config = dict(
    arch='tdnn',
    model='sound classifier',
    dataset='single notes of 20 synthesised instruments',
    train_examples=78125,
    gain_aug_db=6,
    time_shift_ms=100,
    n_mels=40,
    hop_length=160,
    input='mfcc',
    spec_augment=True,
    win_length=400,
    targets=['note', 'pitch class'],
    num_classes=[71, 12],
    norm='batchnorm',
    activation='mish',
    depths=[14],
    kernel_size=3,
    stem='single',
    widths=[256],
    loss='cross_entropy',
    init='torch_default',
    optimizer='soap',
    beta2=0.999,
    lr=0.0022,
    beta1=0.95,
    shampoo_beta=0.999,
    eps=1e-08,
    precondition_frequency=16,
    max_precond_dim=1024,
    merge_dims=False,
    one_sided=False,
    adamw_lr_other_params=0.0014,
    grad_clip=3.0,
    gradient_noise=0.3,
    steps=16500,
    batch_size=384,
    epochs=81.1,
    lr_schedule='poly',
    final_lr_fraction=0.05,
    warmup_steps=1650,
    weight_decay=0.1,
    adamw_weight_decay_other_params=0.01,
)
Rows from block 9 of a small sound classifier, named by matrix and row number. Each number is 128 + 24 x the weight over its row's rms, rounded and kept within 0 to 255. All counts start at 0. Numbers have three digits each.
After each channel's rows are labels from the 100 clips, of 14848, where the channel reaches its highest value: "loudest band" is the band of the loudest frequency at the time of the peak. Only what is clearly more common there than usual is listed. The data: single notes of 20 synthesised instruments.
# conv: pointwise conv (model.blocks.9.conv.weight, 256x256x1), inputs 128-255

conv.66:153109111129132127112105117101137119135104197139147109121136094117123139103116150129126132163111108145106099172132078151133115116080130111131104158142076160116160140122176145136094121062133110097113137145103147106156147110143126123144163130134149147117133129150104121149171089128127137144118119124099169111137097169145113071112130132150109143119091135115145140095100110148172077153140
loudest band: 250 to 500 Hz

conv.43:121158103090110146108132101134130144153116141131123145087100083139103152125134127127149153095133116144113140176159073111103131106139081114104110162146187114155113130158154113163187084102135165194120156161121114114109119123145132160104119163116092126136110139142119140177116113080125119151144172114130106102157117180172160131116091128144127140161133132185130073175133132152143187144114
loudest band: 1000 to 2000 Hz

conv.24:139127159129107133098106126134114048151126118140097130097114093155126143130097120101155117139163170164140131169158121093139113107095099097134086173102119130137104120168106112149073140169138130131160154165106131129154136126141110075114118111140088140102156133121138142109129137122163144127128114117146153104188140134103155141110103174133111177104143118126138124141118097128119129130103
loudest band: 500 to 1000 Hz

conv.253:058107125112124112158141102114143112153103109138107141108111126144113095123131141163133116135135147121081108129088103155144108108089188134122134142148141100119132156113121129120114130126161109131110134118124111165165101172150105178082138165097119113102120095102098139099114129149087136111103131172171134121129129164106141134113135195118143159119154114096121129139110120117101122073095
loudest band: 1000 to 2000 Hz

conv.150:107115137147126132102109153160106164105117131095125174103141137148099162185162108147158135137145155132108116143116105103140140126100116106128147159094089145094129144109104164127135103111130145103120147129157160175172160124110145117120140068131124114135114099137135101108147111143122167140137123154074121132130087146156149121127108134140145105100123145102123137148136084140146164134120
loudest band: 500 to 1000 Hz

conv.187:135135129110114151127125100130109132143118152076188128123108084148139149092098140166102159120135074153115117142176102131144137137156133109101127116112147135115142141167136130118118150128141085137123141131176107171166132125126129123126122137123098133148142147102143118152040119136119110068106142094167089116126102193153140143161128096118102129090117135129073151118122152106142121126152
loudest band: 1000 to 2000 Hz

conv.255:129146153144122125145122088138112161124120090124175171105122109137121119163165157172121153138147144148132104106128105135127113114121094087123083121144146159157120146121111129142098149106143158159117124108133074108111180118174140116093163153138164117099170159152139109088138087124168140118090134137155117113151148155169145133152143126139137081120131146180134146128150137152130146147112
loudest band: 1000 to 2000 Hz

conv.8:124124124128101153108112170128144126132154116112145130129180114153112126111148135128120132124141104148131116153180105188123086090118120110119118100123101056131110143133106130140151150069167146099154158141105108160104116145146138147140119156146125155135131104163136126154078124104137111119117144120115095173169154091139147073128141174139158113102137132100138128087112189120082158095102
loudest band: 500 to 1000 Hz

conv.107:150137093090134106129154112135151155116139138139103103131149132150139109106124164104202100116157168133160167138150105128118153146139147154136120114128166150146133098118134147134162095143139129137162117104079175106152121091097131137140146149175124147142149135119081144168116152131137093134151153107154099113101163127137128127122172150096124102075144137129108143155123149054137103164131
loudest band: 500 to 1000 Hz

conv.141:117107132177154083132081145116132076098125111132094134079135166117135118083121090121121154176098150126193158086180125107107134165098121112112121113100149151121118111127133091112137144121122123146114103102093127118068132129112085091097146113142105152162129166110146140081144119132113130144132122159119162150174140083113120109099087135091143092098133112142127139116124151147143113111166
loudest band: 1000 to 2000 Hz

conv.80:126132098115070103090093128106129149119153120128101116141151119121115130092130115098133122117124130131110117137080149158149162127120154099152121132111159144112138121061175158139106107085133158096116117192128085138127133138144117130146124114138099104151126128116094123138112120132089138101107137128124098167096108129129151120114147110144158113132099108127131164129142124133132137162104
loudest band: 500 to 1000 Hz

conv.13:117147077124141164158111126117122126134104096124116133112137135108138130115127114143128133170120104190119102122103097129116095110170093136123137106144072134130097144138150075149130144089168117140124127113151126131073114154131136151134116163119161137124118125085143141109126085109132120108138120157141126159126137111147140147123135146076175141129130128116131156107164131155097172135157
loudest band: 1000 to 2000 Hz

conv.161:099096167129129120101116156144125145143124131157144106089164149126144127116145142133124148132133078095080119153084152151077100132173160117124148140087128144174159114137180123133176093150160105133115142177103128131101144101124133090112099137147125118106111132109129131148112093122135155138140148123128173095159127099171058144092116151124082110125112116184113121102131120119114150143136
loudest band: 1000 to 2000 Hz

conv.62:125157089173145114139127095135132119183113107099141124151148082130157155158128166127126104138126153131139152131092132138127122121150122130108139130129147119114078156137133154117120125126100095082133169119143133153128131157127140125127133158111143182136120152175077176136133123092139105101081118148139148114136095144121160118143168072161112131132112125099109119138180145144139111150088
loudest band: 500 to 1000 Hz

conv.193:089139168156120113091184105126098122147114140169159110127112133109159124088152129121130103118143125111143094129160126097101124101143125133087093133138109122094102112151129125165153108187116114146119114167088134108155158134125109092116089115179127115123062153144118109128081103139132163105165146130093136121096154115110167126131149104125146154129097125115163178170134131108143106158168
loudest band: 2000 to 4000 Hz

conv.129:134116137151116125144173096151138063102186108124115128109135126126145116111125158107097112117153113120097125095066127097120082091127136149124098110141132115116163124123120130137123095125142161128133186106136155091132092149171157099131120174127118121129177132127189122145183141134105112108128118092097115115151130143105101086132144125162162164117136094079160123116132096111126116150132
loudest band: 250 to 500 Hz

conv.6:084147208141133103139112116092084123148138102115128127106106135107163115166156133124158121129138145142082156143114155102091145154065119113151109105150160114153114134126125181101169081123100155107113146105129108134146130086147140082129104177117125087122121149119133118161153180112137135130131122128140112155132147117127075171134107111151131081085104144130141148131136111123159177121092
loudest band: 1000 to 2000 Hz

conv.152:111106168158116111140123147156169135155136140123139166139111097155125118143116143108132100129111110122139126127131132164154107147079139154124108151135116084141120168098182129149131144134139101126102113048189106140103106129158138091139134153119114137110135144124113095158101131139125172144145129144166146130182132131145088162131128117116156165113146139100109110148182136141160107147108
loudest band: 500 to 1000 Hz

conv.190:122142131106142133149148155119153136096160103092152154118112088125119130079138131110139158118124159103133115108106104154145104070120167115146116164132122114148159133159123139125103134128146142121105083110134072150070142131146104151111144161106152135136151119096156123159150162131122136114158166120141097121134154090126124123124129067163165092125177121138104113138094118120165094171120
loudest band: 1000 to 2000 Hz

conv.178:116105127155114135102088123096157122151101153102116099115155099120086111131081179110138102109140096105108105120134133125179102152129172071161145165117137121147159138127109132138118177128128088101179155137094108132146118135127061118133146093159104168111140147136095098137161127141136139111125115111126149159166106167114117139148139128145164131101097127161130154142140127133134140153110
loudest band: 2000 to 4000 Hz

conv.44:165101111119154118101080139157091143103118145158134103184173174138111153123132095129115096095090144161108119125154085133130149159112127109116140146097143172115148125157096155150164147107144130100137116136140137093116171130132110069179076124184112131128118157159112112140141121173117138132156135108114144113171103147149118129137157142107124093161076116145138144131134121112108155161182
loudest band: 500 to 1000 Hz

conv.250:113114112125122071093145109124095125125126167182125133100140113099120159150118122116074119188137137132115108118129123140083124153163101123063114103106120131173070119131112120095127150066106116154153190141141118133099143120123114146151135132119165073122137119105102149162144110155148135101121104127128143136162163171176161115114119127148153120164120162171146137129148112143150135121130
loudest band: 500 to 1000 Hz

conv.218:147143105121125133145150114168120138130178134116154117084136177169126146124132081136116115174130159121090087126158132095116105106107135123163125135132165153096150159104041130099187106097122149126141123122092163175137128118139121150146122119077107085105135078140146127154133150137169116143123126129102111114131145144152150129102128128127114104131096135137142159115148122123132136079118
loudest band: 500 to 1000 Hz

conv.125:113134133124102140104102151132104152089111130121083121159149095139136161125124138128183119151154141088085125108158143137139151159140093140169105110173111138115153181095164199110156129114189119158181116146134122151155103160136093067108115135170108148123083102135146137119156122089140102107155097148140116113169149087073125176124143150129124163136111106148152137097115098105130115112105
loudest band: 500 to 1000 Hz